{"train_examples": 195000, "encoder_arch": "xception", "encoder_norm": "batchnorm", "encoder_kernel_size": 3, "text_encoder_width": 128, "text_encoder_norm_position": "sandwich", "text_encoder_head_dim": 48, "text_encoder_parallel_block": false, "lr": 0.0029, "warmup_steps": 490}
Rows from block 5 of the text encoder, named by matrix and row number. Rows with one number belong to one neuron. Each number is 128 + 32 x the weight over its row's rms, rounded and kept within 0 to 255. All counts start at 0. Numbers have three digits each. After the name is the row's rms in percent of the matrix's.
# fc1: MLP up (text_encoder.blocks.5.mlp.fc1.weight, 384x128), inputs 0-63
# fc2: MLP down (text_encoder.blocks.5.mlp.fc2.weight, 128x384, transposed), outputs 0-63
fc1.153 067:119133135177153130154128074150148181083096131130158141163055130215127134150151123094118129120155160096153107222095072110156116108079136113143155129125127143148146148116147132149136101179181112
fc2.153 056:143145107109120139125101122085118169145115120132099151133034126197108087079078122102110137074142081146140166073087127140167198143136106184124071166173072135112123168064104132144123129175156087
fc1.154 070:126130150130143173108101132107185116168105045155135148158115121167159126185165118156126130094154174130064165151109144165047144119159209135146137135119176086132132104070139112159185090186098167
fc2.154 070:149135145173146155145124160075125093138137098153112130135119093128060127156119102158157182108085111146125145131139148104128144139099183130176130081163143088128110186133188110135113098201172145
fc1.155 074:159079135181153198111062115104188094061124144136109161182117082158107090086129116106092115091179110099128128198153131122160038150119122126113122092109145135104155117131145070189184141107126115
fc2.155 067:105126153087112200136180123078145151126109144155081105100046158141135140105129134099121128183131152148131178090145144141139119116084118091154061152175092127153186145051124130149171173213160162
fc1.156 064:116097191111173151082107116140153166122094133178170110198177131170130131168157125130126166154153124184136172136115173129171153127129166093081179085112155080154097119111128111111086082150224067
fc2.156 053:110138140091114119178156132141162107125144180135088119129124129107206111110051107068133085150142149115146119154141180133121134101168125172129171134122140108124154134100135122119167080109099080
fc1.157 077:114136150132127157106144157137154109112056118143080171155135092127098199168162135108164113065135125095110088189148093108146119135116178130144139077101134137140158089114156099053153132196147119
fc2.157 078:152170144138060134138157226087118148119124136139128134081148152112150150124063140122163142150049133110079132167154115132110106132131082112134111146149069100157118162103127081166125058089098129
fc1.158 182:101092152099127104115156055099138069123116118104120105155156137100135152155180085188178163103151056087130115171157123166134096141134180125145171107103141117139106136155211126114155107194115103
fc2.158 192:136124169077096103099098082111149062131118145090140124160171175133091102163151077164177156101151117069140133157140145151118116131132198114161158090130160135106150145156177129108149110181144105
fc1.159 108:130087153100141081098135091118144052154138071117113113145132132147168163128172127179157173052194095111141123147115138132153138155121219127150150120123145162086124104143169114146121143232105117
fc2.159 120:110072140108114120106103099125138065141144159072149158172174141150100135153144057119192132146176102072141135180129146161105103116162191107149135092129172147125158114167178131087162114155131112
fc1.160 105:156110132135138166107060067112139096147101128145077098202145111094096158172188118162149147106123141083143139183070143173150096112133187118130203115092180099160136110119158154136205100152137090
fc2.160 118:141138161128109091115122087063135101125123159092119097126173168139057116155136112141175193118136124027139123160134144146132136106095153121161133099143107110108133137154167108124154103195149104
fc1.161 070:129189143158064116107096096107142104131156112107142095203142091126187187138175176155162140080185108144125103134164093143098163138071172136105127107085228161124132152127092180175144146112157101
fc2.161 062:104055148097142146102151149147156159160128111111194186094103149173139144080120168088130137135124155107103138125121126098184068131113139132067176102182121133157180091120141152131092113169083132
fc1.162 059:063194131112157120074096114116112073124106094142151118137086119117181122097110127126141149088109189101094161144096105123096157072081147123097117152158191087062136060120168097165188079137137172
fc2.162 042:145099118096124111116102119154154084165130175152148171156181038110108132183060189157103142065124091145098135080129115064155105162172159054158169091167174135157082154144109126111101144169110177
fc1.163 102:152167179161155070107136135172137064151120130194162130123096112162195149164182144183134132071160169116159089131123162136100131142135188113086114153089174120088099098174155105201173109066122212
fc2.163 118:125109135098169112140088178139120102159143132152126104144203155105176121111068155129148130113111080095125110139126142148057121127124155102078168145135079111097145149218176154120124082052113159
fc1.165 084:144143161159137128132129131140187070116108124118153139104169079107109140131157152074201170062144092113071106192082083137152116069179204159129100077146132136157113108166129097130171124164159091
fc2.165 072:142155126164080176198186150119128131091164186127111168086104120144116128105102107034101128149080120180180145095143133120096106160125044117160150198145082119120081137042119109097130141139121112
fc1.166 061:107151146118105154152111089136153168109194125124133183178108070150151091117123137106097137123189154109156150169077081168081177139136130124108114072067157124144176116144148062153156080177186126
fc2.166 049:108147086082095144127084191139109143139142149175102171131125089143132194168113032130173122123163176156060137098132190159105126104137131110137104112100100118124122121104174100099109101114060135
fc1.168 097:129130127103163138116142069143173074167111088082161115152139149122146153072206116170141135064131084129175122137106110124114133185104164132164151121084134145093047125126155127105150112162103095
fc2.168 096:084089144125083125100113103121096079132156181055120141124192157120124150187137070163175119119177124093152104175129174141096145117174173131130173078122192127125112125178159168055122114145151131
fc1.169 086:094147140114111135161109170156205149115100123119096110181122116169137123157116090073109155155155086091093139193109154105066155124147168123129100099121154125040076078134101081170176096144112136
fc2.169 076:130122062141083079145091182107114180122133133134165059124111113179125109120075071119152138162072117136101169089083121138100155083149120126110171168189178119149098137098103177099067107128138148
fc1.170 130:164120131159140096123115112143123120136107083149100180168097111100141146138177111128189124087150088144133171120127100162125082099125128112147085165134195082185112081125161112186152101128163120
fc2.170 156:124114104116120089115110126148132156120124119180095124151106106185141167125151188104136125075070140129106141062155144102149109074079105129084099143111135087166134074111130149139154102126124135
fc1.171 109:096100110175135117142113082127161172146153112145034166155129133162126098123124153080117117180173155179125111149121102155057141106182130145099131100098174092161195117131142122149144117114139128
fc2.171 143:173062176126112128163140094168144123063134235114058080131138072094121128153019119076146127174156121100179110159137153147069143111144150126154134108127135114133134212146161114101120128103108104
fc1.172 082:128153187101167175082091088143185107131134159124101138151140119154145106089130172135143170162147201111194073109140134117134140131121143156142046149102157175126142080144142159144144122129143107
fc2.172 073:112105162114089154113103099122152090091150120151128091175167189181127138081115186146113105104167117099143136148106123101142061145161126101115119122116127127149132061130173146171158106148149090
fc1.173 069:218147113157145066110144111169130116112162114150116134098159107077104190133216159148102118091193119132148151121152076121119117197111094160156147067101136087089134115122142089172126117142128129
fc2.173 061:114093123108091148147152133127158159141133176127130192181087190155112185088174112120091077091109122174163162100122165163121101090103109130106128164160159098168126117112088137120129143130162148
fc1.174 067:110128150158126128136076144084164120092135134115129150186153140178164103099201153107123081153167088085103152144091126097113080170150129066079171117102140113155115082109149079122162164064101102
fc2.174 045:115125134108151147116116093126113131160140125103054160167094131131202109133088133092109088127110159094128154076154219113094131066146162176158118176143114096146110138128102118116137158119091115
fc1.175 056:113078179114086156106134172161148170119116146163082126144133075146105103094102141133120119152125143134146205157132130145124085118101149126080145056131209145094115121152105110169194152177146104
fc2.175 042:166199136150107120163091136101113089131115174103093105100130106054123169176131166151087114120135172137097143118178154073139123136138124093085129107190063145096157133097109088163119175139097116
fc1.176 084:185254177120202126096108125128137128138096071146078150154134164190165134104170107141093136117164136151192187142123138133194115132112134167126093106139134125114115102123111123119157151157082133
fc2.176 070:103099159152052104198130168094121137125113201104084121096125104081111164216079099142141114118075165125094134160165120142111094118104074069183153127131127090106179161131115121087078102119084115
fc1.178 200:177151096214151161141104134163151123103112123124072082153085148156084096080118115057106177157135098135137182119128103104156150180096147115160138125155095138143065113108164109129175124184150116
fc2.178 200:160124070189143132114129082138128097108116115119146092156075139186083081098114088084117179139158107109135132146095104152165164190108181131138150151118109135157128124129150126125153102193164113
fc1.179 083:142132163122118094088051078120159156154198119131136121208142109156144149162152123149166135119192083095144124147117139163144130147125201166136136123110157128159148134177161113100213112170141101
fc2.179 084:129151129133087163118174119074138094123134160128134068123158142149091114121114118131171166132144076045128169157109147150093138128080124129121148124144112082097162107151137158071109081196146119
fc1.180 102:124123113143161147114101097120175102136149128133087139108097122118187106064182072109071132131194118071172133140124152120142089129111119108134137093122160101075115123110186100148184135198140098
fc2.180 092:127114151114128122139121159057129128182127150147082147101102121137156166094124164128125091091138128153134182101131161080148120140095107110181082130142120100074111138078114122175104132239137129
fc1.181 069:119092157167117158090136139135168162184105117126105095118090168099125139094215103096107130150125073089165154071126129130099137084117175127105115091141115191135136114099070077105198134189153102
fc2.181 045:062092149115122109145093117115145188112207133162100137136112155135163180152132105153133160138123149098116114135096162169132088113156080153115171148161151070140150158101166119072075119060027134
fc1.182 128:142116168134212149143164068060144135149172115150090142089131111144190088113167120143095085096157142108181178123135178133155090134099146128126156079127132108097140145089168085176139156155117078
fc2.182 136:153176143104138127152129152086167133138096109148100171129107158154142131080113165104086141085107127114151169104133124101199101160079112099182062105129113116098126134085130114140137124246117113
fc1.183 102:169146141136131146166084120104167138130133057190115169114083126167145098058136086085079138110093119102170159197138123104179096140098136115143090084107119123079143098110181098164157138156115132
fc2.183 108:173177118079127082115127067085143115145103118152141147097114124129143120133101151121128101136140129085151138132110165123156134121091147163138109138156138120121122180075147067125108162190117108
fc1.184 083:091122124138160177098135164116168110118147129127146154149115135148101177126185146101162147136129156131144129166146121206132114142104144136106113087161179084105108098131078119158138144139126179
fc2.184 067:134140116060152104143106117096129167157125127164087118146109097137144188115116086110165056137118081101178159123162140158117132056170096127116138094113147091114130134092101177195066110079141128
fc1.185 059:183161149109178187123135132118109151080038116076171123162063097098160120089197100113104101164147104129127151195130125203111119112133114157103094111099161129126131127141083094136130131158138117
fc2.185 044:131116104151164135118143061135168062158110050148113097125125167160155175125106145101145146127196055110162071136137209118079213110187165168158189096081136138098129141131144096132153164111191164
fc1.186 083:101081132181194142137143110150090157102154121154088154145088118161130114118187097096114114097197119145161125125099177137070089150148117122042145151098166147121109113132115141161108148107133081
fc2.186 073:122027156131098123144088082154121097142125167102072119103083110052095147162073102107127133162161121116158147140154148153091121100123156131169094139152134106165094211119161110137134123134113129
fc1.187 111:157106178131116111079081036082121066153109102123116131166140132134109130155206077145160111121167114091116090131121141137170105128138200112148161102075148069133147104162177171091199093181147090
fc2.187 118:116151146105108082150121113065132073140122150104123110133199191152104074160135081155192170100127090064113108175122125168117128093078141111141137097132105099087154113171174144116126114196126132
fc1.188 067:131157109137167139089109078078138101177142157153126179113121090145160113089164091181115140201183178118157114146157166062165124168070152116168126130126130121140131103147118122161136150136110090
fc2.188 056:127137148125125119093125160105190117116099121169126128130160177139105158120110218146097124150129116112146204158133137110139125176124115115194117079146120117076198134102151096187188125197135075
fc1.189 121:081107137112162170082116166141167125129112104113137120133123122120175202118185120122172168109101078143179169164172086123109142092126115096125148062164171141086064099144117137176142090101174126
fc2.189 122:117097092086095126150088117124129144118192129170086130167089078164180158106129102109146114102106099134102179131165143163124122068144099138105157120148211096139115155128117138137096120129125161
fc1.190 127:190156135122130147118124105126186124130109126122115191122150136134162113112125115090082141119122117073153131164153129095202141209086094111135126111093125114069116160090174073174116181175122089
fc2.190 132:171146110086130072151104092092122134145109108174117142116099112116164115113104099133110091116148140107172145095120142158153121136100118136115102123146153093094114182120147048129099162155130118
fc1.191 107:053128192132168129129112126110215075169132085161171113157133113121148134104155131151156122091188146141123157156092126149089117111152203133141114073094187136126114115167107088144184112158154111
fc2.191 112:121148098124150120138138136084137047140132102172103142136104108192077136132142107100171186121111152122116157135145137154130156140068173129163115102150137066104099158123189113138172139178149125
fc1.192 071:113140184110137156124110144128159133155104062142141100190082151132145137098185152171144171149160112119128172157143111091169171114144185139119080079159127148164152125078128069057198103161139157
fc2.192 058:125125143105111149138131165128109133082150143159162166175076080108117114182093024121152127113138145143096135164131206157073099079156094153150150129163151102124127125138127204040096155062086120
fc1.193 068:153165154126151174120104071086132124159115109125084107089107108156152068103166087141115120136130133153100090134128151139142097155129169151170138150161114138113147058121134123177162128174176124
fc2.193 054:110099129130061129083110113130191115126107185153078161157143139083138119127052080107156147117141104092168104130152085133102124136166120122126092095131128081152145092126151141097166128144169120
fc1.194 082:135134081087168156176158147099196110123126084154109130158097067085125109163148123145133050056137150171167166170102114119111123143103125159151140109103138118110118070068138109185123185177122088
fc2.194 055:120133136123109118107128178177114149127159148184089171141132127143179110114096089089082145083143083140134173095158084144093132072114089149080090104128095098176184043147114158147081114100130131
fc1.195 111:112152118183139132152122160132093145155098091148132157118046126166169180160167209134103090128153134123159110139124153118118147155141096075082103128117124137134101084131076166190152095088134122
fc2.195 091:107053169091110106140121104112170113122172124166083103132168094124129146120071126099166138155157132097115117136129174135110105090146166134126168097175169105207154195122156112132066139141101060
fc1.196 064:121149143126202091116113136106146092107137132138099158082132084169142091085110107203034059195148121124090164140145109142118149093111203130100055128088194158072159133072160089151103145136128111
fc2.196 045:090156186063129128128149127198140105112138092111145109164166173144111147120206091117184114127174109093137154086125079084148157079099199084130115154112159139125168111109117079143112140067169118
fc1.197 064:160163129092167054155141158108185057118151146110108149111097109057148160099101148143143112125165132115149148143082131204155114122115133115186109108119220143073123128156161103174131146170167154
fc2.197 053:085092090142151164174101168105130154162167118092080134137115109150098210081129097119144169147200098081087162164178120112133157085158080103115192143171157113137139138085152097171148136114101102
fc1.198 159:081099177104180151092153059124110119109145117116122103139125148161131112084119181148116166151158143130128122091063169101101153147128190122119255091094144144144114056133114138120121137183175057
fc2.198 166:066133125134132196111162082144094109162177088065150124152165176161100142124123126108095094143174145182135120157101161107136109160174142129140095121121142186112103044133097144120161113137131142
fc1.199 104:124115186086123124084167076128138133141146154090167127181108122128131186113137173170101121103205165146087174089097167095112138160092139115084221054086154116130120066122138132118143129183129057
fc2.199 103:078160105119139173090172130146093144122170086053144113145130166153119119087136127125091112130142121213111113136120132099149142190157126121159097138106128210114134045122102124142140116143155151
fc1.200 068:145110138140129122172165081173173121100085114099133094162096099132110151068143131114116204127172108115136124100128209139055116204158183129163137096132140126149155105147118132118178125132113139
fc2.200 055:125110135207109178156145072152109145111154105104119131146075154183108156176131131115115165151190087099166101161130142105120139140140124137148142122125153151167116096093136156057146086133168142
fc1.201 066:155126144128149119050154102171189147124095105140119107077117106132187155164159070117135138079154128108132147159075158131112172108156088154132133109101131175104076090187143147170139129198164134
fc2.201 050:096096194149164119117077147084062121129159124104167115120140154138129131164125131108108154082083115189100066148144111162120088106122122110129110134156122122119136117152169158197170111108116176
fc1.202 169:146131124182119149113059163145123128121146145123068203133048096139130173121136068110095134116151147105172193126168087115166106103140132114122106078099147122109105108127176134149177136108135160
fc2.202 171:102110114126113169136114158191112176147151142119108166122024130122143156099134076099100100112128113167146235124147118131151113096151126129133146093164159115142113138099143133116149137119166138
fc1.203 082:189228153160159167100084104132140119131171163148131152165070091152132127080158072101133073103212127146148146109098186149138107153127151126124126075075204119068118072129118137153103171088119156
fc2.203 074:123101163163080115121085131180132147098112146098161140097115079063151145176135111126201128132129118111111156138179170122115058075147110122160138105183174101125068159093110116115168145094105145
fc1.204 066:115151158130097159145058109096181149148186165148115122132121095160161088126224131126087114143215107140135118123148107135084116142142116118121200102137140145084104144105118070126126118180140111
fc2.204 051:180124140093090115102130182070159115133093157093144115149113191114160111120108192193169128107125141103127183064114084146184097137117137111162099152123108152091178099070107107134095127167127129
fc1.205 079:151136201185137095118166132133202105143138103148179118116097153124178170168132136116133151154146119116155116240129162115155136148073150121117157121097080120130135106160140087083135115149098085
fc2.205 083:104147145143060106158137218091158148134093172145140144107181151070128158153088174156164125132072119130094109120144130136124121110110066109155178147138084126163122155099140171117128078125069113
fc1.206 105:063126165106150124087150053147149093120174133086134103139133121151099139118135194131145167129143114137136175094128156153097158184111179095132235099088150151131090047142169157124139147172167067
fc2.206 128:076110141123093192096158056123099113173170110062136142175139193143115139146128095152124115148210144182166142153110158111148124109170155140129139133122143163098157102118108134092125110116129128
fc1.207 119:110126163124121155110167180123146159160133068138108111164108133131140180110177149105166156156099112137125174189129114115130149121139134091110141079116198134091115054112097167137126085098138096
fc2.207 110:133092147103078126146087115121136162138153167166078113162099116146152162137123095108172098123103094100146152127136160152105066062143084125117167137156188108139099174087148140157105122107111134
fc1.208 149:099130108185131126125053127142136104123123129125119168124065100132145164088152043117127136114137143098172221144156094125177114092119109103125132067130155127131139105085171146165177108079155133
fc2.208 156:097099112142128186139105151199113176139162146131112158131041119125138164118158066088110099099125125168151245107160123106132117092143118119125164094165167112135117122117120145107125137133137143
fc1.209 135:104176146114163174153160138108131152164076142130143203173069121120156163160217170111085080126158152154169136148127138132152104084130139117102112103122162099128181077154088121161143159100093109
fc2.209 166:057140149115101177168186108030127137165133145088154160113123155184116168123149118152110103141157148173155151146128142103143126137125116130130135156105078120085163085129062157129125157142091159
fc1.210 071:102143203207152133091122150150155131129132078128150114143085066192152112087131128117092099171142151128129139204080167121152110128118116107158129128115126088223116114130096086165101177192129117
fc2.210 050:126096137183124119157120126044139113147158153121092116079112156114114143156145132121131131141161158158179162131156110148156107132158123126131160147130105129103180151120078126146195192128125178
fc1.211 095:152182150099118157117081107164153094144176169125117143141156096137124158135121040108088190116140131097159127198141168135101126161130137044162084007155152114120162160101175092125152134154101117
fc2.211 079:168181115137121118142147085104094174151078110147155129116082167159123080114141148159099096148168133102171091100137105102170126097118131201060111224180107129117125126061074122107089150085143120
fc1.212 151:162126142119156101138137158126153149099149120123109133097131127117169102199134115203187098155181160086111116149125131142173136086153100166094182152108152118095172109124103087079120139087107130
fc2.212 189:133170153122088111123143113138137229081106124121163122088112122083154084187196143201138122166150162107138084154118122118172117097152062112094151169154121155134115129060079097120110201037110129
fc1.213 138:140104186145144089136088088102147147119113144130129134126060070113194105135198105169139097143189137075171129166123128144146119098135148120092202170114155092153140125098135086120150122089092079
fc2.213 167:133146146139113105144103121092124207110132163160141126114070101118178064159210104165142095139141154097162119107129118145195092123145077127103146161159112092120118131105091126111126173067074137
fc1.214 074:130176174158175150129155137172158124100110066129121149124139099133144123131135132156080083114138107125185153083137202070147136126117140174126093044148147130118108082112131107141204151111104088
fc2.214 062:117094157069095101159090129126195077138129158144111166118138163151151154110143128161190147081153116074153179157149132112158149133089134097151118085139125108108177140126167077162103105233093077
fc1.215 165:143164132169135146120119121113162102150121066129105097125100059169117155138146170163177158120160163162135130147097135112077158130140150158151106078161122136126161140110107121165149107155126135
fc2.215 191:101130144139144166114122144114154089161129069154115117099140089094076124173127140166145150113128138187071113104126153106051156087144181151153143109127115147089128153094134079119147144152138135
fc1.216 080:126129087211154164205151162087156138117093148138144042131090103105091122109112136115120146128146134134106150138150208134096174155133091063130119073108133086153111102119142145167123117120159139
fc2.216 073:166139121177081093125096104129144131089171161097114129127119144197116091117132063101138197155137098059125081158133163147173169156096132168156152157136121109165114127091135119119083086203143130
fc1.217 114:170119180144181144118127070110163132164162113143103128140097103133186118115142109122084121074155117081188155159059148086133084129089133113117170098129170100062108157092147087180153144177100094
fc2.217 124:113149121108127145169126149086145156145111139135121169117091153153124161094114144091073127097091120084126213112166120091172061138098087099171077106146115105108118162058129126149139157225117139
fc1.219 077:156129142165171138113113072131179142142121104108144155108088091142142148125126106113114184162235136102205182134057136115086128105136130125097146103134172143096116107190149109099120160163173102
fc2.219 071:129065136123123142127145098154141140117152177138093087193139085115142116136054133066164108159155122163155098128091185181086113151124147133124120148108113083126063132138168111160207111091089130
fc1.220 105:163119134138129163123087121159130129135135161130129164161070103132105152114135080098103130109143129115164187146151096155139094077118150102129113065106167141113118134132157129156207120154139106
fc2.220 114:071111100138095177133141160182136184147149172130088150118048110133141140114144064076107085116127096172131204103120126131136112078127083140132185101159159135123131113084117139141086150118122150
fc1.221 083:156120172125151103135175165110158090114069118117069103039122115124100142128159100103129152167160157127140098157106127127139094159104144142166153105150130103068096073182145113097149127174109057
fc2.221 078:112115130134073136130111195087139162103126098152121137150152152084098162167126173113153103069070174100106159140135149136144084139113113100205119091137076138174118145143159169140110065143093143
fc1.222 145:181140134115140134127122106122151101156150117125080163131115119118167119101140088090099114100163141082166153155146147136194107149104111122122121059133113106058121144096177082182122159171135102
fc2.222 149:153165152096137098135126092101156141147104123136125143113099119143150117078117126103083089128127127118161155104125165145134109153103143105163089102130135117090095181087134059148111179204118121
fc1.223 087:157146089093177164143148118140157085104086117118114151151057121125163129107158150126130136089135145182142176215125125125093119109095172120099151116099200170094110101110129095174140121113127119
fc2.223 064:111136093128129090097135127186137145148155147145099102133124117157120174128075126137181136135100058138113131105146169131176102101133107109143166131103121136095134077126176141175090123047159145
fc1.224 106:106151124151233147160138164151200107142183080142086101152080062158160148135133172111100101133151146107109121117120133147121168141105162116106127080096177100114099060076138135149153080115193113
fc2.224 082:146108111120084111113131162091172127131186106185054123196127134148125106121121144112161144095115084082151122117144104139156116092060119154138157139099148091166096082151133166160125127141141124
fc1.225 083:129108164111136115080122051135142084143159091127122170136130131157088174075218144162178129087179113098125121163134087082152109186146202131178140112138188111136155118149145130129149128146157108
fc2.225 074:095099128152073134101129104116142090098185200054107099132177154142124115136137091151162128093147164068172158143130154161116136059111141084110179130153133162110159121128177141067112123127135144
fc1.226 068:148163096175136127079100111154145106122238085104108122163089075174124167165147181082126175147157169163148102172078137113128129141159123123070181095089131092153120137088133149139111124105142128
fc2.226 057:095127081119157142123122088130143190109130174159150098111109179135133103044104145139089119111143099185171135068128083105182120099104082170092103115124070096124194102068109130093120170146102126
fc1.227 087:187172109140199125118101104105186129118148141137089170144115113115144121142177115115077147112133168108157089162165179098168124173103096090123127037110119109072127141087153087149147093168110116
fc2.227 085:127185174139157092145148139112101167120099110138089123116086109126118127119079111120093102142147153131201152096116116127120102118132130193109123166127127132130161199093114081131119197195113110
fc1.228 097:210157157160146136131073071111151157127146108147114165110180110132205124117125105167089180141139122098114102167128162121123113105083099114128089029127123085071121142110106078222122168194166105
fc2.228 098:169134151116152103145129114133170157137122134137099119120086097133126140066105129110102093126172158116201188085141157130158120155116115126133114146152120082113166181101151077131118199192110062
fc1.230 086:158223152160172131117141137102153127161134062117066167147124100137142216161171128107146147114134132128169121164154144143151125147137162044127100166117140121108054129101122129168166072127163112
fc2.230 081:132092154074114115144103139154148147088183174155089143117117116122173174151095157118164113144128147126108113124135152164120084068144110134124100089152177110188132160148101118069116150106097128
fc1.231 074:128098069138121171129177078121138144145149120070093129075126142139118104137121135139139199122193177067163146151117111119133136085148114135140139132145143125110122146128129110178183169138161171
fc2.231 057:146146119106102097160102161169155098127110137226173117162114174128178146122090118131085108091095137110104086146130187121135083127046114162122116152146153065121142129123149131151146061091089099
fc1.232 064:170174174156219138097153153090170151142144168151089138136122133132158115123168152097120081090222144085106133120099137112124134103123109120154097066132138146106161126128102116218110131110123133
fc2.232 049:200091145098104109176071140196118168118092066153187127146092167106161118100188169122135130118131164060130137129096149135140092155143117047113141112184128136114109184093133092155162102115089156
fc1.233 069:212137137167115115159129128143119129128119113168141132166153026119111122109139071125119171090112161123128143192172129192083136113130191109083117104140171116134124126109128101128147153168138111
fc2.233 060:137134143169094130155162173131086161092111170143133153123115112138109162119068099091121133204117138150078131086148119145088103158120074094122124145195122095192083111045098108121100144097114100
fc1.235 068:143126129125135154148154136115161178051150070135078148117121042151208146154165120145113081121128137075201123101127188146090135123149157099131182119107107129107117091141111122225147126124113085
fc2.235 053:075141067142119187153142152087153181133124152132081117156129153135168158104128103097133099128139085179130112069130136104054133146131097147142125099102143135169126166109057163110114095180126170
fc1.236 108:140144124171189110110072117130224096161110050135130129176117069149115194133194120133167190075173138122138127168123139145116177127096182117119126079169177110110127100150106130165148133131140129
fc2.236 124:119142130113135159128138184088143078164126116158095125079123094158072165134122126122152158131120133162104180091147160112081176116145129160160129116156127132091116167080139085170160133179123120
fc1.237 065:144155147169182124102193131156144124185104137041085168175135113167118171045198135117154124100150142140114146099131096145096099144115185142145121082137112123123095089089115146147104131070139098
fc2.237 046:128134145122216150150138141126162051115100141158103124105166145120141174089138178126086118092117104135140104106122094101167156105084147091115161112141086110134190065068151123141077074136119141
fc1.238 078:088178107157150194075116154173154173120141134094041101082136126151134114154123153080097132144167156118087132205165137096138106136159160130124100061128189110089129186120089091174150148128174103
fc2.238 056:171164068143148082152139089120111075183150068180180143160144128149131156161171140154182136078144139144133043098157113190164107113114138170111085160127181084102141055130122185123156091116155159
fc1.239 107:185116115159168111133095113110140109152124114159159149172091088198150171114180113156132154099140109129135157116172118174108151153123157088051107138073209123185110066133101140148163071169114122
fc2.239 119:108083102122098094130108161131145126130127128168106145142126098181136152141120186116188148057067102099090116091134119136139120062082110156103136140107154063159139099125128186148124095151108127
fc1.240 068:109103109170178121156122116175161096162161152129127157115128112131138142038183102098178101109168078120131175155147114116102132151160197099085146107097140159135119097129157114154151134138149091
fc2.240 048:115075091128150138131079067105140195112158182150095122108170114188191137100144153120122155127205095090159147107058092118153079156160113046131100114171159144125066131144137101136129119137136133
fc1.241 087:169168190123136143102070066129143063113093127100148157151066067140128188052157136107155120064169089088140139150175098075148108119091113134132128071115195116103114087127088126148161129113139117
fc2.241 084:116073078125122143171119133151137170121158160167131118181071109145108189168141079088128112064097086175108150074134119115104133069110100128112207149126180086112117103079094182117114099105108195
fc1.242 161:081107134094175129108162073135108135132144130102148075082133150139110141095124169142112137124146156117139159114069149129111125127150165094147248081099128138178139085146114165124145132216144037
fc2.242 167:061124132157134189110178094119085105182150103075164130169144187168092143114140124115106113140173151170148120162096154116129137147159145148136103114136123188112104069147084166128146114114128148
fc1.243 064:153154130182098176164073117074138187166112074163126189117134103143178178128156193124146069138132127116120107186134153130086035150133168121076101163121117093109082047089168146061153176133121105
fc2.243 044:134163131096134129138121196118143126108116120115106150139124135114078100135138134127129108176092142158089128131096086140097093119106108090167156138168049065176126103138141117142159118114117124
fc1.244 105:098093170095125112065093057096161066135135127102117141180129112129089148162201099164159117129179109095157129161066136160156101118144185097115186112103162091157101120153192120113216118170137081
fc2.244 111:098144154121103106114122101065132102136135152122135087111204192133100099159145089152203151121120087049145112169125161173105131127090127103129146111119108126091128140176189127088117112159127128
fc1.245 130:163180112188155139110120068126136138100108111132127131175071101175108114115134122105130188135189106100162149177109091120131171144077178119136121105101130140113143098144114085186151086214157123
fc2.245 141:112115122209137159130141122129151161111118161123079072092063100177082120105082105038107178140131098108169171114113097109163121177106107100158140120082080129145132155079153135139148104185139117
fc1.247 095:207129117127168118122114088119192130161183133143101106110084100136182127054160124113106157102152104124204178149135161092118072157115111156144176061112131111098081111136157124196182123168117075
fc2.247 096:151136152121109142142128123072158139128109152159101172107078117147172160092079164115080105107135141125154184081127117079172094147117085110199066114167103083115132160087118081149139183202110133
fc1.248 063:173140152104154178163167101157150111107056085143164078063113101127129155077076116239106083108157134108139104133151135078091127101112137101191169086083159142136157136153101157180136143127160138
fc2.248 038:119124113105150128139096125159120144131102138123098117168198151142092152160128104193181095108175144120157056134071145081132192192113174143133155149129120130095162106114156088129158139131078186
fc1.249 107:098125118173139114141075072107172127129147156150061153155106072137138086169103158072139083227172126166142122146109140156081104126185135068124176096092181103167115125133154109164138113138162131
fc2.249 153:175044132126114099174123101141157148063144237145078076139138085076130110152012118070149127175136133106153111155117157156073150110118130143130165133134114139135157191132170133111118142116100094
fc1.250 065:120160129205096135142104140134143139126140088191159094219163083109127144102134182169186152124167136169116123188089151154166124136177160130108157077147137129140166129157130126092190102160158162
fc2.250 049:158205135135082155132176151111107088048156197076102157095094155107162122135109120103115131137060140173137085035134126137185100113131124182077177194196097103108089177107119107139093163100137135
fc1.251 075:138141118153092167125172095065188184146090179119129203154127139138090123151189142155074105165170121176169137150129142095149122100125176105102127097135174121102105077091122124125153157145139123
fc2.251 074:089144155111139151136233117071116121132100152113171094153107140127117158113126139156131095112147153172128061196147142141143132103150140154088164176126089116140170084142096163088156133131077119
fc1.252 130:135073163147124124125098054135159120129108106105104118182147147148112136150183084161170133120132101127159112149102145179125107143121233092156194108085156089146137138158167136112210120182134118
fc2.252 148:128113136108098086111130089079142083141129172105139113131192193147102106170149085160192169098123075066127133177118140160112108086106159112157151111114132101109138123168167152106147069199138123
fc1.253 067:117109118167187133141090116085175145094150130101122113122117115140206132180185126094130118169139133127148132185151175098067100135161140134121089098114184116120075186113106128195142119180172108
fc2.253 058:149176088062128124160091160132139146115142181107096131162077119145152123119101029122157121096172082150133120100108149099145206159149101115114129115103122100106111154154136135113132172106104117
fc1.254 078:197156207133159136145183062118185122138075099111119075155114154146146122098135123128159124128151133096154070126067148095101162122172175139143129049094111162095135083103102098181150150099147082
fc2.254 055:100071096122088095129102138176120118139142131169135120095132144131153189138144150182133096121119098050192167088124124125078085091141074131129155110168126110124115114113160168106136109133136217
fc1.255 081:132092147136180169172119127112168125111181082110160157138155103141103137086142160078136151152158131165132147145067117047075081125127167139071156126074178102137107060106113146187153116158101183
fc2.255 060:155118144170086075095029061109138103133128158115155119135157102120115137134094101174138149146161150081156118172178159133110060131114171149116089113141128090179188133161191125131172136141071137
fc1.257 106:113170165119125128096152166121172136118095116138144105137139132190096181154146153117111112116122133089149127158098141075158090182095153123124136083145096123087103108124120111119155105212115077
fc2.257 105:114131150166094104131120203152144159114093137143114140128170122066098156150105159094186140124058129094131135138151142147118095117113085131158145127116078134181117136160121147110143042128129093